config = dict(
    train_examples=39062,
    decoder_blocks_per_level=3,
    warmup_steps=820,
)
Rows from block 6 of the encoder of a small waveform VAE, named by matrix and row number. Rows with one number belong to one channel. Each number is 500 + 25 x the weight over its row's rms, rounded and kept within 0 to 999. All counts start at 0. Numbers have three digits each.
After each channel's rows are labels from the 100 clips, of 14976, where the channel reaches its highest value: "responds to" is what is common among them. Only what is clearly more common there than usual is listed. The data: babble in 24 made-up languages, each with its own sounds, syllables and stress or tones, from a formant synthesiser.
# convs0: first width-7 conv (encoder.blocks.6.convs.0.weight, 240x192x7, each kernel summed), inputs 0-191
# convs1: second width-7 conv (encoder.blocks.6.convs.1.weight, 240x240x7, transposed, each kernel summed), outputs 0-239

convs0.176:512477478512466496525621487477483496518528497479473480486498496521509492438514520487513498516516560480505533486509465499454530511494519508550509497482471489491491506478488498551518474499521494518513498496439480468503502491504540515509457503516484485505494451502503503492516479489517528501521521494496506483497505488519497483498505477494506492493535484492475514473437511503497505484501508482476509488495486556469434461537492478498490445447543495493483496465490440454537505455462503464469481503489504544509528503501462497496491535479501479465528501487537524502509504484490509537
convs1.176:564513460502525478537492491515538493477496528546445467471521500519538531542513505454481507484562522489504473532478507515546524529478522512538517501521490488470553494503493510463482474505476502512484469494468498453485507475501481488416442516517538514478501496526539505499528512490489514506485501489509497488480503458481543542507490499484504499497516508450481463511460485521466475470512466507505453467533500515534466502500495488508506479496517536502501513530520534551514515508530507520512532520505464478487486482487510550503525545484515499481467476527517462467467518479514473501504517498425459470497533516520510501510517491495475456532523507470510533487546519482497507487487497494479475511497474499502503486504470547469522
responds to: reverberation; muffled (low-pass)

convs0.178:500504505476509538521463467488497505510488514503460474484493514531484458460496533488497516544476489500519541489492508490483511474493485474558499478477509533475490552518512509522500469509524461496463490479560498511484469513496518497488467507488513485492487437484530483477568508496535497497489489512485504491523512474494461539489500511493531494450462491470474490509483466542514466463500539515478531471488471466484533477502532494519499524534550469497488505446485511505457480495481467495492489500498524526510522512488538509461553498444461533562505500538462474481518508521506471478
convs1.178:531471466490509490513480520517469541458488537501444540474510481481516531498476519468551506471471488541534522484489460500534509505485516462524479504513477488489529488466467473454488494543528527485516488499518517521557498529526537502506520556488457470460514461500458497508496553440468531525520520484524525513510484504520497489500498496501510509497512496519485537521470479470495514492490489519459533464450517439506523520471500489489539506493487489455483525506455526530524516508531503506517506483505481486501489485413533512486502507519505511499532470528521452502520503474533531476496553502529514519482481494487465527493513496487515483486479484501500524504502507519467448535509482488549550478503474510526524522501507492527495
responds to: quiet level; thin (high-pass)

convs0.71:486517463518498514483542510489500476495510485467484461505503489467472493510502534490476485492491487508484523491506511503532507468498516499493479499487512518548500527477498492499490473508521534486500502506587495516482499517502505501529490506496514476499469401478506497492603537507474511526507494513497497499489530506508510550486528509530553509489478504480490493501523501493492500481503517491493511496487363507505494503504491516507515511583525503508506503506449540488509491551493520475490516499501481492493496505478512490493509514514484538484497482486487483546489506507516509422
convs1.71:474508454504494483506501490464522585504488505501493501515507496516523509480505483506559520469512518536507508497489468519502508533510483399498496493493501472495418491526503490509481531485502485458484515499462475504552473505492485507501488515504494508475455549496491551479503488540521517515510492507497467495481494497497543507510519503503537497488478494508500491480532494494430508493481462514491528497475518478498485485490472487527484508499490511490515475515468464521489503495514495472508510514486480491507514491521497470499467518488532529508488485510512470487498489474519530497512514499546488478490464499471483506508487456501494496481467478487514500519493525472629464453511547446443494494492479499528531492507499494479587
responds to: quiet level; mains hum; muffled (low-pass)

convs0.4:468506507501486467521504460503518471504458485515518495550477495509490459504497461522510485498473553476500521490475464512522465529535451528526481517532477479474470453524509496498520493496521538480518499480476507521438503479447531529485529519499483546541465511489476472503519527504473521474446476459469425482500506489491530481487464481494542531508517540484477519502491496497499470487519520487479510486510499461511499520517566510501528483521524522476500521490521532526502499540472450485509467531521525508477494506481517534517530523501486515569478528490508489512493488478507475480
convs1.4:498507506472525471511495515475477468541489520543452515476509499475494503478492543542505503485505511458509494483527449487511454496488472555523490510533539478474513504482495466485492469506491494498505474538512483450505510432464508452540504505502457481480508494520474531501513517437525472479497496489521497488513555547499543507515479525476549490476517502503513505489453489511481473490500483531541462493492482496518507488550482522482504496489502477496478536502518546522507499488442497545499519533490490554506560499462506513486540463492495473510514531486480500523496480475480498544502473508530502544497457464541529482525491522487504473513485465552502507511505546534487516505548493509489490490508496498485528498422505512498520
responds to: voice: child-like voice; clipping

convs0.154:525512476495473473505488518473478482489512465519547527466506518476514515524481479483454497512505527503534477519537501500526506500475502475508493493477484499488472494485471520445517511528465527491483531480513564476483537478493513506481497519529481554529479454486549503549522521482473516497513511512511476496477486466487484510489492477487488539441497501521498480491491423491507436476451532493523527496441479459508503497514496488504497488514494484478447539516454501471490492525493484485468491516479518511562459498475480511548529478485489535501560478524498470502483474514490488481
convs1.154:540518492494495492508490498494526494488525498480548479510475499479511483561522490517512523495505446541529504505515466455490470501498483490504506525526515510540507532467465523437475505502521499528506499531513500486526503498474477494522480515516525501493532516503489537500465523476495496523494465481467481476500530475516480511467470521498516493442533512504501491470487527495489527521546478522503446509507475531491513463471430459471480493503484504458519432483484524487540476502471538480523483511492528519470496500470637490486464494503496508496503498482531502482503511520548555543497477512517495500523500506476460508520517497485485530507484489489500447498515519533526465495480504487472483457517514492513469490540503526500497
responds to: voice: deep voice

convs0.49:532508505494480454536487499518462520501484467530508473455530540503497489444511426517490493464532529525515500473509485453499476469495491526497451510489518516513514482483485504499467511536496504500461526483507549500512507493514510442519502489528462484523472504493537490462499488473481485529515471502489503472493480515497485503536550476447483455495470484478479486453494471470480464492482492504510490502504462517483499448485515504476494537508541476527441511491515488482464491491495468492500546505488514507477473483481459489473434474509516519497581540521510478509494497489485497495
convs1.49:519531491512498526508446511507524427437466468506524534506506508487478425544484499511515514498476497530536502512509476476498450511437486485497491491480506527490447524502515516517531463493505509508505515520493486539497492501437490485521518486507490509510517529473501485496487423549468518457542489520469534511518513512510515503475456519507482478499514467502518488524503503482487483554490515523484477529489452502517472444501457506481495487487469483477500459505463508497515469457518468534553470479481445500472514540494536503514469489542538505483473505486514520496536548519520534519510500538523512506531482484517524536501505476490503513491501493493496462490511519493475460511467495513500527504493477544497503482479505460478507
responds to: voice: deep voice; mains hum

convs0.125:505490486486483489517493461468504516495514511515514502499462511474524483479527499463541482472519511537507560543526458487469472499484500455503506483475503500489512457500474474528565489500536495463517489508496498459527519502481503478520502513457533524502526493491493533490491539543529519489526492490477524497476504513494495479528496475485587485484520527535480480553458503489475499504511468472484526445509518493469466511493494494516476485526589486462546521501505483470503475516541526506511515510476503515479483477554480534480507555463540500518525521514536488507497519513519513505
convs1.125:468503487468529476522514554473498526497506529519462472458533507479489508512525529493507495529472467520486508517515527543515511479502473495524562492460478555507415489490505482474506495454530491481513505486507477505488509458529482521520485516504498489487472504505472467512478499544484497517545507481504502463543518493483472506541481474459482521527458549472494461507518477503527463512503516481489495477507522526477483537489512548491508546486490509485473494488487496495498483489475486486535494526538502469505494476505490471553511512495529544495525522484465512521486537463515444511544517482463469464474482499453510537519502508531466532517462514534494541508492545507540520494480513522517500549493459526472538499523535483520479
responds to: muffled (low-pass)

convs0.139:531475473456513493490435468503487501510468458510460504510527528508495491478489505525509561498529484510516522484510461468473482514456498501507476481484465527482495494494477520515545497495530486544489489516529496501493462467507538487455505482469541512510488489505478507500485489534524518469494503541516553546463523514525491492496505459484513504475487486536464468538527492476514521512449518486533481473496508431488442488496486522481493494562495547477512530502485518543488517499520504507505471488478448495460495535485492511517481520556519489450504472538482505506515513466518494518
convs1.139:502505514519522512454516531435538503472468482527480540461505466470503527543537523497541503477482474515543527480493531488473515518490515490533490462482491516504498504519516524494491525486528491516473510518523476461499460474493490523501493472504497505536490490529435497524523505499468502495546520509482489498511471520553454541528522526493476450477476574494474505492491531475526496535555531485484519491516479498484470501470512499484523521523487532512478453520533475496535472529494511514510484500478516486479517511514461458486507472536485452494518532455489487508502526512531505505474483447539495493560532468457521476502474482542451519522477537505532521474461497508492526491474502495525502518494515475517467511489516507490542
responds to: mains hum; clipping

convs0.53:501507487502500503535533513479492500535468460509487521505513502460461485503507498486511488503538519489475510510496491501515472486525507510522509486498483587480533521475522484515526494493497545489474518508534485501482500506522513489522502481488510494483487443479516510520682513486510525504508494505509506512499515501506526499512492469492553505515509497502492510525507471487518496510477465505478527496523462504515426495493491499501501539507527528484469543492487504494494484483499472508492483512471461496516510497510520478539520516494529560562490504499544517513480497492514502496
convs1.53:533499507501516486524473476483508476487506540487484460495523514508500512500491515513515470480468503517508523512478460534495503534473500507504496502451507503506543517491510486565497601506494537463515496465489505518599494519481482550463532483501517472491491474496484461521504487454498505551508512506513522490493505534532475506503451498499466469514456488518504519491547497507568487522496439544507495509414507532499536496528519511533504487512487482502470514534500518481511508518506478511491533497523489525486487493484487534468507519507520514508499510492471467488519492465468505514531509512487496471478496508451511501467488512506525492504522531491504482501493498491447469498512459484552513505524506508525485482495512489523413
responds to: quiet level; thin (high-pass)

convs0.7:489453506502489503485516504502496531454475499517466486483515462497463467510478498494535464460474486486467525517495529507512473516469549495481498527536506520485514490497502462497486507499462520537471466483501529508515478506505465490498494450508456550541516442514528527493498513476491449505511538481506497488503528470475526467559522494505549443455504482486477506473511497539476528473472454530545510510503497549488489539471511535434535502528483512508531463505508502511504493466499517503494484512465490506516484469508503477527487475531482499462513467481549468521509494483502480465
convs1.7:517495559487504496464499466510505531485488493471467516475467522482454504471545518489469478491520475505448484543514492470508434492509496511498523495449512513534517503491539506534515486517464501478482466477460517493474548535504492517517479502499485489498482500497494494479520527527470514494481515508522476447477486515473477525468486505483505493489466527490450535537494500519509480462504529496489492490517510548475438503496503518528490490525508491505493463487496522468509486482482505535489470540543543540567478490490479511526503485496527553442472496528503482479483419498513435478507474515475503485484488490500458566469477501441500514541491485457505524489516492515514493471523505503510522503511523522486521492529488500520522
responds to: clipping

convs0.220:563456500523512531459437470484515501485461510588503478524497481471518491463491462489504517527489501514484498504503498494525551486515501480507493480495507514483452521484505528534479521536502448512535491471506483523446490490497546513476497471467466515527520501532500518481473446532475485475511512518505513509512460511481506518524494499469483512492488476478488485533460496497512470510523532514476483497509521502494476489463482518495478515535486521454531498538515494498523512487531469499533457468518472461475507508469483510502493508496495512417503464459488457497487475454529515489
convs1.220:499534521512517529504467525506486481539426481504492494511481470560479419478574490470498462537513505528502501488530511488470505510492518522500486510551504475488528483524512486530517485467535484531495482481463465482484508521462492534504480521501460531498528497532463527457537507489503482518524534485476500475532483492478462498552498496497502484523503540476481505513503522484531514504475515490492506462535503496512443481508484513471487493510494542509561439517518483498532542475532482472502495520473524475500473447540501486501491480508487520481511548509498524503501511535486491510495503491548480506525478489534532512459504459499499535514472465531534489489470479498481528475496503460480474543506474505498523484520445523490488
responds to: mains hum; clipping

convs0.190:475476520493487510507468488511510517501449537517512500451489514491485490585471460491543506484485469519508469527496516508528538473518529523457509518495491510453477517506489477464494489475506513497470481490542488448488453502488484486483511485492508512511531549500466477520515541460467469494503517486480479493498503475508483476478518506471470489524482535534517525510593504457501485503500459491516516518538528487487473535533450482501483496532541506508490452498515486481478512521532500499513502491490517465518463516515513517503521458491481472488502499499486513540471460556494477446
convs1.190:562466505492521519495524512477523491501504499470507475500482510494529519490477468510456475513507500475539495502504504496509553502502483559487472472505519486516476489516498528478518559485510526450526482484501472498536488470491506524491483496480534498505513457465515554481498479488506536483486532502469512457502495519479516500471519492493579461512503477495491487507496506503425502480493429518505515473480504479489516491518523516484510489522533471505496492527524515518498503497495531489554497561501524507528553508484490504494449517491452481508494485489480456505454503526530513527505471487524505488514534510502494493461508481479491448491450527492454501499494539499574508518517441485490453492513504517501546496541513557468526
responds to: quiet level; /ʃ/

convs0.100:501479536509527487488506455535488506491475471518495507474501523497490518482530523519452466508502494512501506518532475479550511453497488501499495512471476479497524492493473529456476532531539511512493509476499515538501506472493498491540508529523519464483539507487497492458499428475535466477503501476505517515471476518509531497520480509471477477479492522465452486487449474490573472501509511501470525546494480488514503540527518523492495458509510542500490481486455536481489477467467464526475539476507515496468462502458502478543508504443479495557523491498451466472470532495513491500
convs1.100:511456493489523515489447477493524463466464526501519504483535501514485485534530471478532462509477509493495515512540512465559486516484525544483513473532501524489477506542517482504481466500510471510457531484507507514504489466461504492511505512481504466490511548520458500494506531492508529477448500507444480470475498521492463490539519534462442502466522481510528515493482528541499519481533491495484500498526522472507531480515489519486529470471474508571500453534508517464514496544489485505441476482509480499472527459458516470445525506552506458507521507520515501521498495501559521511493527482508477538501483465515515503490501483499503484502501481533498518512515493521491507512535566537493536540492470468529479515488488458494516
responds to: voice: high voice; clipping

convs0.214:529549481515490500497480509480510478555482472472494466470499500534489498513497530478515492491522512455534486466491507460484510564514482490451483511497447579465507447483511526469542482492500504478502484503493463507501517545456479489466476466506502491521489497502502513482485468489466486430520512493473469461506495495484521481518516515482486481522475513535472521515497479518490503473481490495507508500488523508494464491513504542451498498508465471476469526490485472533461506447467496507488510491509510486483494510495461516525506391476487484482488495488521471514472511516484513459
convs1.214:482476528528450488525551522511481482558491501478485481503525464514527505520483481524540471511456527490527504496494488498518456500473484509486528498529505475531531525484521477519499504489482494431528505503527517485494496498514495468447512461530484506521496467500478493463513486486499481481457558539489464486485493518535510553543477506497502517511492502544472493477510470466503469473519448483461538482469501529467505500473503496479503551501496464491522515519520453471522518464449533431545544532474495547487476495481478521505518510503512510487468510481471487485500483497527505527504475510507494465534518513497477491486462508518499508496508516480445519516488549494526471513427473525504500489507491458506523540500496506506458
responds to: mains hum

convs0.66:475474499488516521513463494554495527522489535491496530479507476479481515520489507492486506537502470504449556488512487491488540520479511501554475487490502528518485521516466532562483485498508482486500502526536477499488480486499517484505488459451505446484478574483459498454529476561488542481497509495505487499493482515495488478538523481516529523465501449478531497513509497491499524510495500512473513467519490451489445475496457492448460481500467520489491517487529500512492490482520468484479483502535501477524495544461518525518529448529525491456457486472467522498510486530501488467
convs1.66:503512500496457513499466492494502517518466514486503510499501478515529591502514507519502508481458493502495515517506488516495511511492485500487460504548479476497507505509448497512496496533548530473535507461486484507477563563450477537493501523477500512524489486545441477495509481485473518527525500501495534468469470511478497490541530456512501510489499503515505540478571498494517496478506509495468546548489526478505476490516502540462484529518558495521501538478546440523509525502548522491498495484471517476495479498498508477469479532502474467456501483476487530486488506464517490531505519470473486502473488499536477502469491514514509498555472504477496533515486480543482524484444493503519494453501532503509501478545513481561501
responds to: voice: child-like voice; /o/

convs0.129:522461529478493520517515474474504481494476537512470520481467462525508518508510515531507506508463495476455509471513465512498494503478513525532519485492506538513508524424452478531508516481509512473508470461524486485507473524502529480501460484491499496471497439473473532472543540459499451509526502539480540519421487514513541479480519460494523486473448487486501515493491529489453516500487493490506482527485466533506497489504523518503491492486515501478521521485473516538505477479505468486450488525518487533459506462496523528566530469523503532484466487492501508500523557506503492517
convs1.129:518540493484527478457477525503509523538518523500440490521515521508550521490484477472518512503528534494508469505500501493515462510464542535501498484468491532516479527505515489524477511535496554487463503492473505531498487484514487542491491502432492501486532493505488505508489520451483487538599582505512468510517487464540453495503516483475497498463464514523500490473490531488517529454498491499526537522477517471511504495491479515536519541498483483562477529499519491503529510529511526513493534519537456465509506463486502513482513496502518523486456466493467462483488536470502463498475499457484535513464495487504474501526501530545514525501507509509452486483515499515500481501486465501526526520494479501485500518533484506480567
responds to: muffled (low-pass)

convs0.31:498501480479497486485516510525447515518540499486525462552502522481491516521526474522532499556510509463529512506464472483502497550533482514462501458511511509514508489519533539521506521477511503497512488516547481492493529480492510540493467523486499473482517467500513489530495462480491513545466504509524488527530496465501539490526514546474559460510509460471533517522527521491520464468488532540493483493524520448511511481492521524501519450521511511513498490501497498543539527552475525499518546499544491533440494488511502530515492494511480530489462471464533544467517474516467479494
convs1.31:482505528484502493567512489469510480509498475495501499484529491517518487495464515493472488519472533491513521495496498535527487511493510463527497504465520474495472502518469581491460500487495478513494504526470492482491474469560504536495502490547528482488510521477489489530470476493521502475556483482539565511500472505490521489510488497513504523501510499494487476467504523480518450491449445495493505502490471474523469482543517566497524511539522487476467525518516507525509523513455513541504478490429494494475530494505477465561507471460498475502521523491503486486493540493509517490543522509549495488498496464478472487501483450517490486511528522494450489532530496498503475523435462499498537521521538532481560483512523497471520
responds to: clipping

convs0.160:487492451500486530539482502501545467464481563585518539500484529504475473550467513449458496490511478472486491530533488515498494515503516513488504513469499500499491538501471505468504473490462494503490474500450484462521457500501517520540500466492477473518489470521483522524459461522478534483507491510493496511466497507467495555503447514522447519484507505473467509540493471478517469477497484492500505474509482493493492460512515507475499465482455508466487514465434451500508505483522501483525516494483500504470537477484537526534469523507488498513532494481485522498507509525507548522
convs1.160:496535484482464487521459517494506475490483476536514543512455520471460526492501503497509478414519502529507472530553521511524493530553523572487518454483521466479487525529453536488467487455507566477450537485504499518459529496571521510500544504495496479490470474493483470473556509480499507516514499468492468510521506512486499529529524503524518481525468500503456508523474482476527499464476496490496474482544512518512529475494485485480481498505453517499532496533514476507532507545523554491494486503454507477486496481523492477465495489487527504490488516494493531475492493491491526509516472519532494496506521472459482496490505514520504484499480525495471447510471447492490497500502511511529488452473487492534481512525501493470541
responds to: mains hum

convs0.236:531505479545485490493499525522540503490508528477503503516514496474513510488518538497522532489513511472493487466490461479509511513531509553526499519519491500522481499515482506545487464540492508461509549500505523476481518542526529491518438552501513517517509505498541472524500487501457494471497479542504552489440564503455526537506510515494507493524505497501516486515478496531544508519466518483513507448550517528501491535528480527542473442502484439511499543552492466496490503511534527529543493479521477500492492501487489458512535514522528489491549483529506507492487503467494534495
convs1.236:492510493512519495486474478496495517467484483508540526503525477490461432522522527486508500531499550522501539486521488420480465514471513472482507486480525466527495526491504520463545491519527503525457502453508542504481570504471506504504534486496561492479484506496500508525481544507549478500461503506502492521537484524491494502524450506490496469487489468528527489505491497473511485516501509510489429501473530525506459479504506489480542485529532493503497521533531505529552471505509493494500491538470518484508458490555459480492555503544542485556516530511531489481472502505526528504534489485487472509507545486504495452480510501531488470503521436540528539495511456492496522497493518493498476522505529504477501516522504509509503
responds to: clipping

convs0.72:479490534502501496505485569505521461499487504519466514529490505481468525451476494499489535488479492486535512507472461509454495505451491522455488499491506484485515505508436506478461519520476476499483471553507529479499544524511451465497504518498496473471537458478495422494495521485466439485508487523521528516521546451514472515513524506480520481515485499504476497460510518512469512535552509492541498440510513532506524463486494502505503498496491517509461482488528515491450452507488471513503505534502523506527499507514473504533469446492489479493520473504516498481481492485518445506
convs1.72:487484500491508498497477501532485472477543481488506449490502533484535502496494440527488498475501536501545518488546493432521542497503503468513515536422503502495505505532478520496485522463510526487486493448513527488500542495480496521503503511482518535523487505472533470493490501509478516459445516480527519532524494468489510489496478510530521487537485502517496511494513467540518484495483499497511541532504524468499472512455521488518519497478497507444498504493511500518513512507532475533520458500520522476517500502490516514475480555524532487524469483473504543489490484551497529487467516532522519524536494498456488477485510489467501542484492501425513486535527508511483474507499545468523424460495473494437469492468537472528515
responds to: clipping

convs0.74:504509508516536505489506497475492520494512514476519446536530489514491492481538470537514485523499513520470505481456505503502489501503473447449511463474515526497448485506482490549499467511536470492525515514477477519477505462488490502550510510553492553486488498506522509526476488511534498579492464488502537486575478474484514509515535458484526456493463478509502472499509478512535492526478509532489501472495497489494452481513509520489497469467517521487476518497495534506491499525428515483543561544501527506490495465462491484507516499521495497508516481496516473518442468484499517533
convs1.74:483462518488471502503479515469527475417509490523479520517540485536498491474528497503517493508475518540540546498489494482504493536522510474502513437536490524466534481521505498512493479501465459546563513490518489532499497501468499508459482524499497522544510512509523525517493483486461493459498437500474524511512499530457484524538496495458485498480472503446428466546496486500478487518487504546475463507509498512485505510482486524487529520507510464481491504516513512550463460472511520521533500493479473489524470518510500528522481487518473480522528519510507491515510505560476530507479516491505504520499512479484506506485517532471478513495552506490492494509498497446480459471529503509480499497489533501515574447475540492510447
responds to: voice: high voice; clipping

convs0.26:493479483524539496551479511527482516472492517536535499470499482494490501494479507500501461480486469484470523528470499498505489534466496522530496568513464501506512514472485531483490486504516488480504477465508499544501477490516506475498474539488477464533542540448512490409499504504491490486479514536519496530513470513506499489504495535477478476482465461496450483450458560472477509482521496494460523526535500531492515468520518484544448462506492499497540482488536549494526460486513494515509498474495467490474447526486509484498509512475536516465475510469474485488521504518511469464
convs1.26:526566515490466516470485517505541505544469500520486506487468509509531518449540478477513457483489586518500481527500476511493470483489474498459492544555475515490477513494490479497487511521466494515484484514494497497473488467468495486505478509481490480499456502512465499488493491533486531529477531489483500448473513533508484545480502490508471465458497507463524489518525508461522519532523471501519531521494540453541520490542498510508506509515518536515530466473505500488534489498551485483468484522481414490543483516447484517505528452492509508485470524524466534487494525481486473529516468474508478472455468472512502509541481511485533495495500430503502490482462489508508489499504555509523505496488525495499501497534480522486487
responds to: voice: child-like voice; clipping

convs0.162:484486510515499467495530500526486529514502492482490521483489469523496493426508518517490507470476494514504443483507495481472518486503479479556528498483499534475513529482482478533507462490512495492450500501487481512490524539503505476509495468538468484467481400490492526456570474474491469507500510492469487527499504471509563461516514510513521466449492444517514458467479497477480494546491500479451482523521475489515476478447503496495450509465516485507497503471455495506518516462480516500496477487499527507479509544513519487532487512526499534523497502470516486474508474500487469469
convs1.162:514517474536487488514447495484494519515476561496492478533505495498547511510503520508504519526497493516493464465495508557518515511438481483485503491496525507474469488472476522490512525508516527510492535468479535518525492516537451547439519455475482486521484487493485487550490531486500492521555531483501517472497512470499518516532498487518500483518475553495497492513507470492540481463454501476435541510467493487525484510535493482550473492488523489515503519506488538515486531514533473521521507491536497481481527456458517529506490534476521475516510488475464471472501525489547471483466558504441484497492520512539489528469478486497539501495457512442519472512519507480514487505481485514537556500487503529485497491492513511502553
responds to: mains hum; muffled (low-pass)

convs0.10:476485517482485462528527537452495522481511474538509479521477525481467486469468479513548547539495510484476502549503504514542547500465434494522503471507481496508539491557484492518474528524535508492515498474506522518483499492494536514500559500462508509487505461526500485510480486507501445527493462525521493492501481525477480519465520508498504492496500485520478486474514530496538514523504503534434474531502495457522483487492497531500467547502489480490525541476471482516491474529504502456537533462472516475534513517494514558534486495532482499459549503522501469488490512504500458473
convs1.10:473510446506459439498518521503520497496530512493514523480516499496488449511502454533520505532509506506517516515530486532502526502505510485476514470464542487521503475525510530487494506464520497510459476497453473497504479459488510510496489510532463475523507474494564473489529495489499483473549475480469480578483497484447490486540534528460484470520529547459484482522463541495490542509506502510511504533530463497494456482519485530534486533533526484476491513514464525551512510513540486508522478545492520483462506480460529507517492494540471458499512501482455506479508492506514479531499502470512466455536513474481531491470525511509466501491505482559488477480529497453498524544489499491487449484526464490493507495504520492511514
responds to: clipping

convs0.134:494495496469486481508524497463467491463517530493491512497526505505542501423514509490468468507484499487498510521517467520528494495495537489527524483507496494496527519476442515495493509529477495505512495495436507485534502497514497542510465541517490511507537463473501461507426511495489464509532533497496503495483502497497551498511528552488509476484496481455501515463484505506514515499483515506509467526560481518502504510542503485517430443439488476477496504468409487530489490488501528466473510490488512533470481528497512496520501517491485489545504504515491503464511492513471473562
convs1.134:545505490527494479449527457512487509512543507518516437477522487525515517513519508465490483532541538550486477515489519495493483503520502501498492452456445506496507481477486496477499533505496543538491501493490492482537475479511515510506538487484526518506492485514481535519460511527520512526479527515517484495479510478488477481520480488534512479485514552542497492511528495479443461461489454515500475484481544475487513450506481420447504488501516527530504489518480531561485490505542526498470505498513501514510502473474519497547507480531519501515503497564545474469547515499528496525518508509506445494502485544541485530495489517492497496508477469487497525505491490521541528516490522502455520509472532559519506467505520495463464
responds to: muffled (low-pass); clipping

convs0.2:514531498496522509508518532465480477497511480491471484483528488534527466435477465505478524495497519512493504472470486507469497543500492478442487496442500484497498505462491513507497451499508488467481489538456513490505501474536470453505556470501490512464472490497478506509495521456543485501493450524475577506494519496494526490511536453495510481471530472477505475511469467534493464492489533469472527464498502576492492440528529486489483462523518544510499493528496479482478481489513533488491526479516531559497492488512486507517509532520540474528491524496515501517525492486488503491
convs1.2:539498496529512481489484547473516477467452499502536450473517502507509471518455499501531460529472527489520541504499529454482518499491498466520534428501473459535508480514504474514518478494502459496523492449511519464489469484503476504485527470497550494530537502465491503491494512498504493506527507507494480532511514482536486532501458513492525473509491550515470516493535480513503480475485496485459524490506457467529474497527519524523484520484480542510482529500508501584512483483531535521547473519509465508506488511550516494436462482518482513481520492465490488473520538483532531475549546487476503511515522476486508505502467496455456533541505502473484493478513505463532489530547494505510460495494491513502480502473463513526508
responds to: muffled (low-pass)

convs0.52:492496479504489530497485444454478507470473454525519502510478557495517503456515511476525546548553509519461468505512470532470498485509469506449532473485487493517511506477465543490503507531489478514535501447516519522488465486511471516538529467482526526509521497463476528488527482473515456467526515528539466490497496541503506490508489523485483506505525488510484486540480540520535483474500479502488508521485509501488521470553497523532504528557519522487490488496485499470505467491495486499514551490476514474502508500537493521551491532486467517507575467507510483535477480480484483532
convs1.52:500512505448465479492526490471480461453426478480495493464502491470487477479509505472501478491499514502501491537491465481532522482468508488469528496493529470495476522504522515504517463475473508557472502537460515505531516451478501511506543519495491507503498541515495518481510471491515508486544503511457483469515513469506456532527447523482536494506493466490528432544506480492499556491527477535520450524488485545464492493498521528488500477520485515488504466512499512520522530539514482497526511493500577475497522459510538483497469470537510473521512544503493489499506462543516469521476463463518455492521480516476531482512503503538481491498546493516518528490497452496507493493522521489494478505519502479516478469503543524452469
responds to: voice: deep voice

convs0.199:518557523498465501524481514528537502529533496488487490488489526485482488521489479478481522552488526497513483458485543527509554524511549496517497507483561524480524506514533481530458476516492532468480558491487508502482502500568510497444475533480524518511507495514506496486510476525501510475497460488512470466522506493491497460492508528481491492523552503475456526491579505496501508517463505483464488490500489527497456506473496486535469445498450504471525514485523473561503502505532473513545504507494524491497497522437490503508518473506487510497505451466523484490517503491495472479
convs1.199:492507492525515499521483415498482509490492463494549502529476495519503469513456511537500479468515568570498500554499508462525496461520454512494464488492501484490499496512462496503486494473484489492509499518470492493514476589482488476507501502502530504499489521460510502508463517509525508491525482462541485463519528527506496497495537477470475486500497452469460504493491486511490489514503515484509518456487559466489495505494487493502546550516500500534538487540518476541514496495503470512509464527475534483467478497478447473494526529570497519530509498527501480526534499511488473569482502512511505485498494499538479469531523498499503504483473515507502488474483483496528555517485509493507560487515538484500503451530480502480529
responds to: clipping

convs0.224:475492502513491474518454495486467504506508409531512506469514508441473506544483515480507490499521493494480494504491502479499515504534518514432486483491513567476492465501513485477516493493522540506467477493555491474513507481523499483499503475496505496494490497498489499488634546482458539493489512503508506485502488525516489486514485492498519498508505508509510492509515483470496495506499506504491525509483447498486451491514498490503503513612493500503478506519544482492491481533508487522505498489501512517531524489487510512469519508501503560531493499474541494545488513514507521451
convs1.224:476505497494521473527471492528488505532495528475505484516521511519468509502483500488537489502479530500502500494495449504474506574458525514487514545480508484511566483504510497511499599521488504544494503503527453504599494495484461514514499466524525489498496506503517479509499493505486505526513496497498532507498511481493563503533454494500513474487489477493486509481550484510492502531505406567511511490455523462502534502513482506500498502479480501492485453520520500473490519474468503505535551484512506473475477502494499461502512485492522503498504471500499461494507477493507506485507507497484513501525503458417513491468469509502535493521512529521516500507516474509520482491509496455430501525498538495515478475500492502494433
responds to: quiet level; thin (high-pass)